{"arch": "vit", "model": "image classifier", "dataset": "simulated fluorescence microscopy of cells", "train_examples": 195000, "image_size": 64, "crop_scale_min": 1, "horizontal_flip": true, "translate": 0.06, "rotation_deg": 10, "cutout": 0.25, "targets": ["look", "cells"], "num_classes": [8, 4], "norm": "layernorm", "norm_position": "pre", "activation": "gelu", "mlp_ratio": 4, "head_dim": 64, "fused_qkv": true, "bias": "all", "qk_norm": false, "parallel_block": false, "inner_norm": false, "patch_size": [4, 4], "conv_stem": false, "layers": 12, "width": 160, "positions": "learned", "pooling": "class_token", "mixing": "mixup", "label_smoothing": 0.1, "loss": "binary_cross_entropy", "init": "trunc_normal_002", "residual_init": "zero_last", "optimizer": "muon", "muon_scale": "spectral", "lr": 0.036, "momentum": 0.95, "nesterov": true, "orthogonalizer": "newton_schulz_5", "adamw_lr_other_params": 0.0017, "grad_clip": 5.0, "steps": 6200, "batch_size": 256, "epochs": 8.1, "lr_schedule": "wsd", "decay_fraction": 0.4, "final_lr_fraction": 0, "warmup_steps": 180, "weight_decay": 0.02, "adamw_weight_decay_other_params": 0.05}
Rows from block 8, named by matrix and row number. Rows with one number belong to one attention dimension. Each number is 50 + 12 x the weight over its row's rms, rounded and kept within 0 to 99. All counts start at 0. After the name is the row's rms in percent of the matrix's.
# q: attention query, key and value (stacked) (model.blocks.8.attn.qkv.weight, 384x160, the q third), inputs 0-159
# k: attention query, key and value (stacked) (model.blocks.8.attn.qkv.weight, 384x160, the k third), inputs 0-159
q.69 096:41 67 67 49 56 62 50 61 52 44 32 77 51 34 48 67 57 39 63 47 56 45 40 66 46 57 52 65 47 24 40 48 50 37 71 49 61 61 47 55 44 29 44 57 46 31 39 59 37 66 66 48 41 47 43 58 56 39 60 79 50 66 46 28 56 60 51 53 68 58 41 59 45 46 40 46 50 62 61 64 65 37 43 42 63 55 56 53 44 44 53 53 70 45 33 26 62 38 65 22 44 41 44 39 39 50 64 52 34 54 35 69 46 72 68 52 48 30 52 48 67 77 49 40 37 29 59 61 39 69 46 51 75 61 48 50 48 43 46 50 41 46 65 60 48 35 26 33 46 58 46 31 42 31 32 43 47 52 33 43
q.70 090:61 66 53 53 53 68 56 48 51 32 75 50 47 52 37 41 52 41 34 45 58 44 42 20 46 46 51 27 60 74 74 60 48 48 37 57 32 29 48 34 29 72 49 48 54 65 44 32 45 58 51 48 50 59 50 50 46 41 35 43 40 46 38 67 59 36 43 52 51 39 45 61 71 60 52 35 57 43 37 61 53 55 57 62 60 25 47 52 49 69 27 32 35 67 30 67 58 54 56 59 61 43 64 60 43 43 42 32 58 58 49 50 63 59 59 38 44 58 32 41 43 60 35 57 29 64 45 45 10 47 58 61 32 64 47 48 51 44 38 54 72 71 27 46 52 64 48 57 48 46 47 67 67 48 49 41 54 47 48 31
q.71 081:42 50 77 42 84 44 67 66 44 51 53 71 52 47 51 45 53 68 48 43 54 32 56 51 50 46 24 17 40 56 39 39 53 47 37 45 54 49 62 56 49 65 62 43 51 54 55 49 54 43 17 39 37 52 52 42 62 43 37 39 33 70 42 40 68 39 51 34 52 54 64 44 59 55 58 40 55 60 54 57 63 70 56 36 54 45 52 51 56 73 58 34 41 57 71 56 43 67 61 52 69 33 37 63 37 55 46 47 29 46 48 42 53 62 35 53 40 44 44 61 43 39 51 58 21 58 20 52 51 48 35 48 51 22 53 59 55 58 34 51 51 57 50 82 55 52 59 47 46 60 51 47 71 48 27 55 60 59 27 44
q.72 117:68 34 36 61 69 40 67 27 36 43 63 87 52 45 61 45 63 55 55 31 48 37 34 57 32 45 59 41 58 55 55 33 35 61 64 53 38 59 57 46 44 61 38 64 52 47 23 39 54 47 54 65 49 47 59 60 29 48 60 54 59 30 61 53 49 58 44 72 55 50 44 34 51 50 53 51 57 49 41 47 65 65 56 57 44 26 58 47 42 34 44 15 42 33 45 47 51 38 69 29 35 55 45 57 43 46 38 75 53 35 62 53 55 50 63 42 43 42 70 68 49 45 40 74 57 60 56 61 49 59 51 35 55 61 58 32 37 50 55 47 39 49 27 48 74 58 48 37 59 26 36 45 64 62 49 64 53 43 37 42
q.73 085:50 34 54 50 54 46 57 58 36 66 61 44 72 62 47 36 62 58 47 43 45 37 53 56 50 47 23 38 40 65 52 46 46 48 49 43 46 47 41 70 68 61 49 67 41 67 65 48 51 35 42 55 51 52 48 49 52 52 53 51 62 66 48 54 62 26 20 28 42 40 57 47 50 44 27 71 29 60 50 45 55 67 50 46 42 40 56 57 58 39 71 49 30 25 56 43 46 50 55 51 47 67 40 63 56 37 59 56 24 21 36 42 42 43 55 50 37 55 31 39 50 31 55 40 65 74 39 52 63 46 49 49 42 23 58 48 50 41 73 63 82 35 62 52 55 28 51 45 40 62 58 43 69 43 49 61 61 78 39 54
q.74 093:48 42 69 47 43 32 60 45 61 36 17 27 60 50 71 63 32 47 34 46 73 50 52 23 33 50 61 47 56 48 46 51 68 50 62 29 63 51 34 40 41 42 43 53 61 53 41 57 65 66 55 70 61 29 47 53 40 52 58 57 50 49 61 48 53 71 52 50 49 66 33 64 51 51 64 53 37 37 41 59 66 54 59 20 51 46 59 32 50 41 48 47 68 38 57 59 54 26 50 49 52 33 41 53 63 53 46 57 52 40 47 47 53 62 61 28 34 67 41 53 45 65 47 58 61 37 55 63 42 41 55 48 75 51 83 30 44 51 43 54 42 49 75 33 38 64 57 54 59 40 59 51 17 37 46 41 37 44 56 47
q.75 096:40 46 88 44 50 62 61 42 58 57 28 43 59 45 57 63 26 34 73 38 52 50 41 26 44 64 44 52 44 49 65 53 47 46 64 54 55 61 49 54 59 33 37 50 25 60 60 47 31 70 59 61 48 54 71 61 54 53 63 69 44 44 41 53 65 39 44 53 39 46 37 50 55 51 47 77 62 54 58 56 49 30 68 47 55 35 69 41 48 45 50 40 51 40 55 33 50 23 66 45 60 36 30 33 53 29 39 62 45 50 56 43 60 54 52 60 47 34 66 42 50 72 48 28 44 50 62 73 50 58 50 47 75 51 32 37 57 77 59 26 67 29 52 69 44 53 41 38 54 52 61 45 45 43 48 57 48 63 44 47
q.76 073:49 37 52 38 56 26 59 56 34 78 48 50 66 60 63 46 46 40 69 43 71 50 58 65 59 59 62 37 54 41 33 45 21 32 47 49 72 51 47 56 58 44 40 44 45 59 51 59 36 48 50 58 53 59 45 58 52 54 48 50 41 49 45 60 50 39 43 31 28 25 45 52 60 55 48 59 51 34 43 55 51 66 61 66 54 62 52 49 57 46 51 43 56 53 57 54 40 44 86 16 62 49 43 59 64 35 53 00 41 40 29 33 64 64 50 44 26 43 68 45 40 55 64 51 72 38 38 52 46 56 46 41 53 51 52 43 45 50 46 35 60 60 57 57 56 63 28 63 44 56 47 47 46 48 37 66 60 39 49 75
q.77 083:67 34 53 30 44 36 57 39 39 46 38 40 48 42 57 78 64 55 51 57 61 40 59 51 51 61 48 57 29 43 53 66 67 51 43 46 59 53 58 60 57 45 43 35 59 44 65 55 58 19 48 58 38 44 20 59 40 62 40 55 65 50 52 68 37 49 43 64 37 45 61 61 54 63 40 40 27 33 62 47 43 51 66 49 52 55 31 45 69 62 48 38 35 66 47 56 50 44 91 57 46 51 38 20 67 31 74 45 44 49 47 59 58 43 40 60 42 26 46 66 50 49 52 54 47 42 74 66 55 54 44 51 55 43 52 57 33 68 51 42 37 75 54 29 39 48 65 55 60 30 57 53 43 48 40 41 47 30 59 63
q.78 089:33 37 56 71 51 43 38 47 56 45 26 20 63 57 52 67 56 46 59 41 66 53 55 35 53 67 27 65 55 38 17 44 43 50 68 36 61 42 45 43 47 53 53 65 28 61 55 58 36 29 58 63 65 38 40 46 37 53 55 72 59 42 67 46 57 26 52 48 30 61 56 54 55 68 60 57 56 33 60 34 39 48 56 59 48 64 50 40 53 56 42 52 34 54 43 48 48 30 46 40 41 54 48 40 71 45 62 54 53 62 50 81 46 45 54 60 25 54 72 69 59 64 61 37 67 45 55 34 46 38 51 50 85 38 46 37 43 62 47 37 42 48 68 44 48 52 46 47 58 44 68 50 47 35 51 55 48 70 47 61
q.79 096:46 43 39 45 54 47 33 64 68 46 37 22 38 34 45 50 53 64 49 58 38 65 46 41 41 44 55 41 53 39 49 70 40 44 62 38 32 62 60 57 50 50 53 28 59 51 66 62 73 38 70 67 50 42 45 57 54 43 62 65 31 43 66 55 42 63 51 66 56 47 48 53 30 44 53 38 45 57 61 56 50 18 41 52 33 52 48 73 58 54 56 38 51 32 66 42 46 52 28 68 51 55 47 60 27 72 38 39 75 55 66 57 54 45 45 61 67 57 52 40 63 26 46 43 71 54 33 67 36 55 43 37 78 50 48 42 56 63 39 33 55 54 48 55 42 32 68 52 42 63 45 61 40 41 67 41 35 50 67 29
q.80 090:54 32 46 49 51 36 56 59 55 52 46 48 53 47 45 34 51 36 69 37 67 67 30 64 60 63 48 31 52 53 57 57 56 20 42 35 54 42 49 28 45 56 66 62 28 24 32 43 40 45 38 75 73 73 64 44 61 40 55 37 64 66 35 42 47 62 39 49 45 48 67 48 63 44 31 46 50 54 75 58 54 59 47 37 62 63 40 60 42 47 34 54 40 43 48 30 49 53 46 55 65 55 55 58 45 65 53 73 73 52 47 43 42 51 52 54 55 45 30 49 64 59 55 14 46 51 23 69 37 53 46 55 56 67 36 62 64 39 51 58 44 54 44 54 52 56 49 36 67 76 46 35 77 57 56 45 42 50 45 41
q.81 099:43 85 27 41 31 43 46 56 43 62 46 38 41 72 31 50 41 44 33 53 42 65 63 50 55 45 54 48 47 46 55 69 50 52 44 44 61 43 38 58 38 60 71 32 54 51 72 45 44 70 50 61 61 41 48 53 49 61 53 47 47 52 51 35 47 44 69 62 42 63 51 49 45 45 53 22 42 52 33 68 58 43 67 70 40 48 55 57 65 69 49 72 47 40 60 57 50 61 41 70 50 43 64 62 48 35 49 51 59 35 50 61 56 56 29 36 43 54 17 28 41 56 19 63 54 57 39 40 41 42 56 59 56 54 36 61 75 62 54 48 49 40 52 30 46 42 56 82 43 36 50 58 44 59 61 39 35 32 71 61
q.82 082:55 45 24 52 40 41 21 26 71 47 70 48 60 54 47 56 49 56 48 34 56 64 51 66 62 39 66 57 54 48 33 40 48 48 52 55 54 45 30 61 23 51 62 57 51 48 41 60 40 45 54 53 67 64 44 51 45 18 57 41 70 59 46 50 49 51 40 68 60 57 54 35 34 41 58 40 47 41 61 63 46 43 53 84 62 46 68 75 36 41 60 63 36 43 30 57 42 61 34 52 50 53 59 50 63 85 53 82 47 42 45 73 42 43 42 64 62 50 45 36 50 43 30 53 74 60 45 40 50 70 60 55 45 42 60 37 63 48 56 70 46 59 46 41 46 33 46 56 29 38 57 51 58 47 34 49 51 46 43 46
q.83 095:49 40 62 47 49 41 64 50 66 44 51 41 61 66 67 59 63 56 43 26 67 52 48 22 30 51 47 43 47 58 38 40 63 13 24 68 45 32 59 42 50 50 47 75 65 73 47 48 75 67 40 51 53 66 43 58 57 67 47 36 54 51 46 68 43 56 48 44 31 59 68 53 27 47 58 49 39 46 54 54 43 31 57 53 51 14 54 41 41 50 52 30 27 43 60 63 54 58 44 55 40 29 47 37 47 65 53 54 51 31 56 44 60 56 58 56 43 37 60 49 38 52 48 43 55 66 47 55 57 42 44 41 59 43 50 43 28 77 50 45 57 67 40 49 39 56 68 65 61 57 59 70 51 38 54 48 31 70 53 60
q.84 099:38 47 29 55 29 64 40 32 46 69 71 68 46 66 37 48 68 41 53 53 33 54 56 77 56 38 63 59 30 56 66 66 45 42 35 70 30 45 51 45 53 52 49 55 48 65 49 45 48 67 53 32 47 65 55 52 51 38 53 40 42 53 66 48 80 52 60 61 39 51 41 46 47 35 58 50 49 59 49 53 55 42 52 58 32 44 59 66 58 21 57 49 53 16 44 53 57 43 14 57 43 35 74 66 38 47 51 59 44 52 46 62 58 36 37 45 51 40 52 43 43 50 46 80 69 49 28 43 55 59 54 68 48 46 39 59 49 45 71 48 51 52 44 45 48 22 69 65 63 45 61 43 47 25 45 55 53 50 35 49
q.85 087:48 50 63 40 43 58 56 73 51 48 28 46 60 75 56 48 49 32 50 48 48 41 60 48 47 57 51 69 50 53 62 60 67 55 38 08 44 59 40 45 76 47 40 49 38 48 31 35 38 83 52 51 31 62 52 45 41 45 62 58 37 32 55 42 46 74 47 42 45 47 55 45 54 53 38 51 41 63 51 46 51 49 42 35 27 64 53 50 61 45 59 47 67 23 59 34 67 70 55 48 54 61 47 46 36 40 42 56 40 33 27 43 46 53 55 50 56 62 53 53 39 49 49 33 49 33 40 63 73 42 61 43 62 45 48 51 52 56 56 31 56 40 67 32 43 39 66 55 93 61 64 52 44 66 65 38 40 61 49 58
q.86 111:57 51 55 53 39 74 58 22 39 32 41 43 51 29 63 36 51 47 65 52 60 40 28 60 59 40 52 46 43 58 61 53 49 46 69 59 47 48 65 43 63 33 39 70 37 44 45 59 46 45 55 55 44 75 36 47 63 53 67 64 59 44 44 41 80 54 53 43 43 29 45 68 70 39 47 60 46 22 64 42 46 40 43 49 65 27 40 50 49 54 32 44 61 51 65 30 36 49 60 36 53 45 35 40 53 68 48 60 70 72 28 65 38 48 41 51 74 46 48 46 58 50 51 50 54 37 60 51 28 52 55 62 46 88 55 37 38 44 50 54 49 57 49 60 44 41 33 51 48 50 49 38 49 36 55 75 66 68 43 34
q.87 080:46 37 38 32 40 62 43 50 64 59 40 34 52 53 40 50 48 37 41 18 50 37 71 35 61 49 45 74 27 36 56 41 71 58 31 27 68 58 75 49 42 61 78 50 48 57 49 55 60 41 53 63 48 66 49 50 42 57 70 42 69 39 59 30 37 69 59 43 47 61 49 43 46 53 54 43 60 29 64 65 49 27 39 44 54 34 42 51 30 50 36 43 52 46 37 33 68 75 62 56 52 52 38 32 54 54 45 54 53 72 43 44 54 45 56 73 58 62 45 62 62 26 49 45 29 43 37 59 56 56 67 44 56 51 52 54 31 59 53 70 22 59 38 48 46 46 61 59 48 38 61 38 40 61 57 48 55 49 49 47
q.88 092:40 56 65 55 61 66 56 37 60 54 56 51 39 35 46 58 58 42 50 50 39 59 56 66 71 46 56 67 32 46 48 50 39 61 60 76 63 42 59 55 42 45 41 55 38 42 24 52 53 35 65 22 40 80 48 38 53 45 51 72 56 61 45 36 46 43 38 44 52 41 39 70 49 47 50 68 62 57 43 46 40 53 41 31 57 49 54 50 42 23 58 68 48 55 43 39 40 48 48 50 43 48 42 48 78 73 63 50 34 63 54 61 56 49 61 45 62 30 87 50 58 50 50 64 40 51 52 60 55 49 34 37 51 69 46 51 41 51 50 46 57 41 49 41 75 38 22 44 45 65 62 26 47 45 21 51 34 61 23 43
q.89 092:34 58 63 35 61 57 69 59 45 70 55 61 39 62 44 30 35 55 35 55 45 41 66 41 51 63 27 36 43 62 67 51 43 56 50 18 64 34 55 59 54 49 68 71 45 48 51 41 30 62 36 42 65 61 66 56 65 49 58 60 44 58 55 43 71 49 45 29 42 71 58 40 48 42 42 64 50 33 43 63 54 52 55 32 55 60 42 40 54 65 59 30 45 49 77 38 29 64 41 72 40 50 45 47 35 68 43 60 50 46 43 39 66 63 45 44 38 56 48 50 49 49 44 54 45 63 43 33 33 35 38 48 39 58 20 56 61 47 51 49 75 21 58 41 61 56 41 71 41 67 65 46 51 45 67 43 47 56 35 50
k.69 097:50 53 43 42 60 48 63 54 43 58 47 55 26 42 55 55 51 64 59 42 58 43 53 38 44 54 40 64 69 62 45 59 50 42 61 78 43 46 34 37 77 66 32 47 28 59 42 44 38 46 57 62 35 58 40 58 36 42 60 51 51 37 52 67 56 58 26 45 42 50 28 57 67 54 52 57 60 31 74 36 31 49 55 69 53 40 51 40 51 30 37 34 59 47 38 38 33 65 57 53 48 48 40 31 45 44 59 49 59 43 27 60 38 65 49 61 70 40 53 56 40 59 60 60 72 28 22 37 57 72 55 34 56 54 44 35 48 57 56 51 53 40 57 54 70 53 56 51 75 59 80 39 56 36 58 33 67 59 67 48
k.70 087:42 63 49 49 28 38 37 47 45 38 66 50 47 71 56 47 52 49 54 36 44 36 51 39 25 68 37 36 37 37 62 40 61 42 33 42 50 40 45 53 51 55 75 69 42 33 55 42 41 44 55 54 41 53 41 52 68 53 41 35 45 66 42 24 60 78 71 58 50 30 50 41 44 28 37 34 32 53 45 65 61 39 57 41 44 18 65 65 51 42 55 45 54 54 32 64 57 31 53 63 57 60 59 34 45 53 52 59 48 26 47 67 53 66 47 70 41 73 48 53 39 39 57 46 69 70 57 53 52 54 37 59 45 68 68 60 67 58 45 41 56 57 53 56 53 53 64 66 56 25 53 58 45 51 63 70 36 41 44 67
k.71 077:53 58 57 49 51 30 49 19 61 61 43 55 46 53 34 62 60 34 57 30 54 24 62 53 42 37 57 39 42 61 47 44 22 52 33 51 54 54 66 38 47 50 60 47 53 37 72 61 66 53 47 54 55 71 42 50 55 73 51 40 53 37 30 44 61 34 69 53 37 47 42 37 50 59 44 42 72 48 57 74 47 53 62 54 23 72 52 57 50 56 71 53 57 31 51 34 59 47 64 43 44 42 50 32 55 34 42 66 46 45 43 63 46 42 36 56 58 66 57 59 43 53 60 55 58 52 49 62 45 54 24 42 40 62 47 61 38 67 34 53 26 45 22 45 45 53 56 38 62 57 53 57 55 67 55 84 40 72 35 43
k.72 118:59 55 58 43 39 41 53 42 54 57 57 56 62 74 55 52 62 37 77 54 69 27 47 66 67 44 47 65 49 57 61 31 63 48 43 45 50 49 42 48 36 26 69 48 41 52 47 73 33 42 44 55 34 59 70 40 59 72 49 61 46 64 52 42 55 48 62 44 58 39 55 60 36 19 45 34 53 48 53 59 52 43 82 61 66 31 44 45 42 21 57 55 28 44 61 59 36 52 31 32 41 24 57 60 50 67 62 61 44 34 28 86 55 45 47 54 54 36 40 51 56 66 53 56 47 50 55 48 45 53 54 58 47 61 62 45 63 54 63 63 53 21 55 45 45 62 34 47 43 43 59 46 49 51 48 64 50 41 28 50
k.73 086:47 47 66 51 52 58 52 73 49 41 58 40 64 42 48 38 40 44 61 61 64 28 77 74 32 44 62 64 52 37 54 60 48 53 64 56 72 53 56 76 45 29 32 49 50 48 51 62 73 58 56 37 64 64 47 30 67 51 48 58 58 39 49 36 31 36 48 47 36 39 56 32 55 53 63 42 52 82 63 32 49 61 49 52 44 60 33 66 43 49 62 71 45 42 46 49 50 53 46 42 45 31 50 62 42 41 34 57 36 59 36 58 41 33 51 37 38 51 79 49 58 49 57 40 23 37 64 47 41 44 55 49 34 24 45 43 22 66 37 66 58 39 54 50 41 52 43 59 61 57 26 51 58 50 35 55 51 41 39 42
k.74 081:64 63 07 43 59 47 47 55 46 51 43 41 52 46 51 50 40 54 50 69 31 61 47 52 39 45 52 49 67 54 72 64 56 65 43 47 59 21 27 25 51 62 30 49 43 46 45 40 50 57 29 45 34 63 47 46 40 52 72 56 54 56 68 49 43 36 41 34 44 45 47 42 41 59 62 64 48 63 63 35 45 37 44 63 59 40 50 46 52 52 44 47 39 64 45 73 42 36 40 48 70 75 36 54 60 75 60 32 54 42 55 56 40 51 53 49 58 65 36 42 42 66 28 29 44 70 32 49 30 60 61 48 53 70 62 46 60 46 57 46 55 47 51 44 44 34 60 68 59 68 64 50 65 43 37 68 33 39 65 62
k.75 099:51 39 31 58 50 53 52 57 54 50 47 52 44 42 62 53 56 59 50 69 50 49 77 41 52 70 37 49 58 53 41 65 65 46 68 62 62 31 68 34 51 58 44 48 56 51 50 53 33 48 41 50 58 41 53 31 62 45 62 63 61 43 53 61 64 36 26 46 54 35 62 51 42 47 45 51 68 43 68 31 40 66 53 67 69 48 55 78 71 39 43 40 57 63 40 51 20 47 33 38 45 44 26 67 62 33 72 43 54 55 44 34 37 56 41 57 49 44 48 39 63 46 49 73 51 41 50 45 37 62 62 11 56 42 62 46 41 74 37 48 58 40 48 37 51 52 51 54 57 80 50 45 43 40 43 25 49 55 46 22
k.76 081:51 63 51 63 51 50 28 46 51 43 63 38 54 52 35 50 42 46 52 30 56 38 65 61 63 58 50 55 58 33 48 60 54 50 55 57 59 34 49 62 31 32 48 45 71 69 50 45 56 68 64 47 69 39 55 49 41 42 47 37 69 37 33 34 52 51 48 47 39 33 74 34 71 50 79 65 78 42 62 45 57 62 50 55 40 58 49 60 44 41 55 28 41 61 55 53 42 56 82 42 45 48 77 26 77 43 44 47 32 43 53 42 54 25 53 37 64 58 30 47 39 53 21 51 33 53 43 54 45 38 36 41 33 50 63 54 34 42 53 40 53 47 60 63 49 45 50 68 63 61 72 58 55 46 39 43 57 39 57 28
k.77 092:54 69 61 39 60 41 35 66 53 81 37 49 44 54 35 55 33 53 50 45 49 51 75 31 65 47 64 51 76 43 50 65 43 45 40 48 65 38 54 50 39 35 49 49 48 50 59 41 42 46 41 53 70 55 36 74 58 40 41 55 52 51 43 46 44 41 54 41 59 67 50 28 71 33 76 53 29 46 48 60 63 51 44 30 45 44 41 56 49 51 60 46 40 33 33 43 53 36 42 68 73 46 45 51 64 40 43 47 67 48 41 55 57 39 50 40 44 36 36 49 52 60 54 29 57 64 52 50 68 57 39 29 36 38 42 68 56 65 56 45 56 71 53 61 38 40 48 23 37 77 71 53 45 60 54 58 78 58 73 31
k.78 096:49 52 39 53 63 45 43 57 74 67 66 54 56 48 38 41 47 70 63 74 57 39 70 53 53 50 63 42 65 45 40 52 62 46 66 49 49 47 50 46 29 49 15 34 63 44 37 55 61 50 72 27 62 42 45 37 59 52 53 46 67 58 54 54 51 32 43 43 64 57 63 29 76 63 50 73 45 58 49 36 38 52 44 61 47 51 45 47 53 27 50 37 29 69 32 38 31 44 54 50 50 47 35 70 74 42 55 37 66 59 61 42 52 45 55 25 41 57 55 49 29 70 36 54 32 50 15 30 62 41 41 49 53 59 47 57 40 45 43 44 56 60 50 38 39 54 51 67 43 54 51 46 50 50 50 33 54 40 56 25
k.79 092:48 62 31 67 62 43 46 47 37 44 44 69 46 64 55 42 41 38 49 57 51 80 40 53 56 56 35 47 33 51 48 45 56 64 54 79 56 47 59 44 40 57 52 44 39 41 72 61 52 43 58 44 65 49 40 76 40 49 53 44 32 78 43 63 64 39 51 60 51 47 66 55 37 61 48 52 40 52 42 40 36 34 28 55 54 61 49 40 65 56 33 59 63 51 52 57 61 47 50 62 56 63 42 89 44 39 56 56 56 72 49 29 48 64 46 38 51 25 53 24 31 42 53 49 45 51 58 38 50 46 68 48 50 08 42 55 68 47 43 45 50 53 48 38 39 30 50 37 35 77 56 57 62 48 52 46 47 75 54 41
k.80 091:62 57 44 36 65 60 46 65 50 52 24 34 70 60 55 69 58 68 45 64 37 54 50 45 57 45 68 47 42 31 60 47 45 54 61 54 54 37 37 37 45 46 38 39 63 20 57 60 39 42 44 69 47 57 45 54 36 34 66 43 40 34 69 33 56 46 49 50 46 54 52 57 45 51 83 45 40 67 54 33 57 65 41 56 43 39 59 40 31 56 66 57 35 34 49 51 42 54 59 40 50 49 33 50 59 35 38 58 53 56 42 41 36 62 58 59 43 61 75 70 54 34 74 54 49 29 51 31 49 66 33 55 66 24 43 35 40 37 38 53 46 47 43 49 65 42 55 51 43 55 35 72 63 38 70 32 54 60 24 50
k.81 106:48 45 46 70 40 59 39 47 30 29 60 53 50 41 47 45 64 35 42 57 34 43 36 38 17 64 33 32 54 31 68 60 34 67 41 43 47 39 62 36 51 80 66 55 63 45 62 46 48 39 50 48 63 41 42 58 47 39 38 53 47 73 26 56 55 70 52 53 60 52 68 50 36 42 45 56 37 51 55 55 37 44 41 33 43 54 53 48 56 59 64 39 76 77 52 54 49 55 61 57 78 65 44 69 57 62 47 44 67 41 68 53 48 46 59 43 44 49 50 40 55 47 38 35 56 66 58 69 46 50 63 57 44 49 45 60 47 59 36 47 66 54 28 72 59 40 60 50 45 13 54 76 42 47 61 57 54 41 65 54
k.82 080:38 71 58 72 67 44 40 58 29 55 37 30 57 45 61 23 57 43 36 93 50 52 37 74 46 26 51 26 58 38 51 42 23 51 43 47 40 53 41 63 45 58 33 50 58 72 53 83 51 42 56 34 34 52 43 53 54 49 71 37 47 69 69 49 49 64 33 51 34 58 59 50 62 37 60 40 55 74 54 62 47 65 61 47 56 45 55 30 44 49 56 42 45 47 34 63 52 71 41 48 45 42 50 50 49 42 51 57 44 60 68 50 54 52 50 47 57 49 51 46 56 60 62 54 46 63 69 43 47 62 40 70 37 37 30 29 44 48 54 61 42 51 41 34 49 62 29 40 36 36 54 56 58 37 61 52 58 43 38 46
k.83 091:52 71 49 54 52 39 43 65 62 50 45 48 61 58 37 55 58 60 48 73 48 30 69 44 58 57 30 55 38 34 61 54 47 39 44 39 31 36 55 60 38 63 65 46 58 68 43 57 36 32 46 38 31 75 35 41 81 44 56 57 38 61 35 20 54 35 46 69 51 51 51 44 34 54 58 68 62 65 57 64 43 53 49 35 60 35 42 55 53 63 62 36 40 39 48 63 37 39 51 36 42 75 53 69 47 40 56 56 60 42 65 71 46 54 55 53 49 52 41 20 55 71 65 54 63 60 66 48 37 30 48 49 46 46 62 47 48 58 14 56 53 66 45 43 34 53 55 57 26 54 52 40 68 49 43 48 40 61 53 40
k.84 100:41 56 46 78 32 52 48 61 21 35 60 61 44 33 61 42 53 34 62 41 53 46 40 61 40 63 46 49 60 56 39 66 50 41 43 55 37 55 67 66 30 63 60 52 33 64 42 54 44 60 56 57 51 30 55 56 63 42 64 66 31 55 24 55 36 73 46 51 57 48 61 62 36 45 48 59 66 54 46 57 39 51 48 33 57 51 54 24 46 45 33 53 43 71 53 54 60 65 53 55 48 55 37 42 58 57 48 41 48 40 47 48 49 38 48 53 58 52 64 30 46 59 40 61 39 65 67 72 44 51 61 77 36 51 59 33 35 58 43 45 45 39 71 39 53 76 16 55 58 27 26 52 36 60 47 55 59 45 25 62
k.85 095:63 39 39 34 59 69 65 61 47 51 37 56 33 47 42 61 64 54 49 39 60 34 47 45 61 52 76 72 45 55 48 74 67 52 66 43 63 58 73 65 49 56 46 48 35 33 42 36 52 63 15 66 63 57 55 52 44 56 61 62 54 48 23 44 46 36 45 43 45 47 48 60 54 69 36 65 55 54 65 33 42 45 30 46 52 47 67 58 55 55 36 59 52 63 50 38 31 57 43 27 52 59 34 21 64 53 44 31 50 47 55 58 49 59 75 43 42 59 71 43 54 46 57 53 38 41 35 46 41 52 54 54 66 46 59 40 43 51 38 23 64 49 54 44 54 59 50 70 49 57 19 50 36 41 32 53 30 63 68 52
k.86 116:50 62 44 38 34 43 54 64 51 39 40 39 54 47 46 57 50 69 72 35 52 72 74 69 52 47 61 51 53 51 40 61 48 50 59 38 56 56 42 60 43 26 24 28 42 50 58 50 47 42 42 75 52 35 39 41 67 43 69 38 51 18 65 58 54 57 41 56 47 69 55 56 60 42 61 53 40 43 40 31 42 46 38 61 62 59 40 24 54 51 43 61 43 31 49 50 47 70 60 45 38 74 28 24 47 64 55 50 62 61 31 35 56 70 38 51 58 42 33 60 35 57 59 46 41 34 38 50 59 64 39 29 55 38 49 42 54 66 62 62 56 66 65 35 57 47 61 49 59 60 55 46 73 63 47 41 61 29 42 50
k.87 095:66 58 58 47 72 51 40 57 53 54 32 61 66 50 54 52 54 60 52 31 46 31 44 42 74 56 66 48 40 41 49 53 40 48 55 25 38 31 56 52 62 65 39 51 28 36 50 49 65 27 29 61 46 61 42 72 60 47 55 42 42 56 50 44 59 52 52 43 53 73 50 57 68 54 37 64 27 49 62 45 62 60 49 39 68 54 48 45 46 69 46 46 63 37 42 16 61 53 47 39 35 49 42 36 57 47 42 37 67 60 73 47 59 54 71 49 58 39 51 60 54 54 67 20 55 54 22 53 46 58 47 52 58 54 50 50 48 54 43 36 56 62 40 47 44 32 46 36 26 57 49 32 64 32 41 47 48 86 38 67
k.88 089:51 56 43 38 63 55 87 38 65 62 51 37 42 38 55 41 42 41 64 49 53 69 56 36 43 51 51 40 60 66 52 59 45 29 56 62 43 48 35 31 49 71 53 20 54 77 53 53 46 51 69 70 43 57 61 54 82 62 40 63 71 39 57 44 43 57 28 42 45 61 38 46 79 33 55 43 44 48 45 47 39 44 41 61 58 64 40 46 39 46 52 50 51 42 55 48 60 52 30 40 51 50 43 30 47 62 60 45 31 55 40 33 73 52 34 47 53 48 53 62 47 40 59 66 46 36 48 35 59 61 42 61 47 44 54 48 52 44 75 28 25 51 64 53 29 64 34 51 58 40 58 30 45 29 65 51 62 49 57 33
k.89 078:47 39 29 55 49 58 50 21 75 39 41 47 57 35 27 48 66 39 59 46 49 34 61 53 35 60 38 42 59 57 45 53 49 44 46 56 47 54 63 34 53 69 53 41 70 36 55 41 51 58 40 63 71 51 66 45 48 49 53 42 51 73 29 38 30 56 40 56 37 54 48 20 72 58 61 56 52 53 63 49 56 50 46 54 46 82 56 67 50 58 67 45 46 54 63 56 48 71 57 28 61 63 40 46 42 44 34 53 62 50 56 50 59 59 55 64 49 71 54 56 36 54 56 29 63 44 62 68 39 37 59 42 34 55 62 42 49 47 50 40 29 35 35 53 52 43 73 81 56 35 14 53 30 58 50 53 48 49 39 57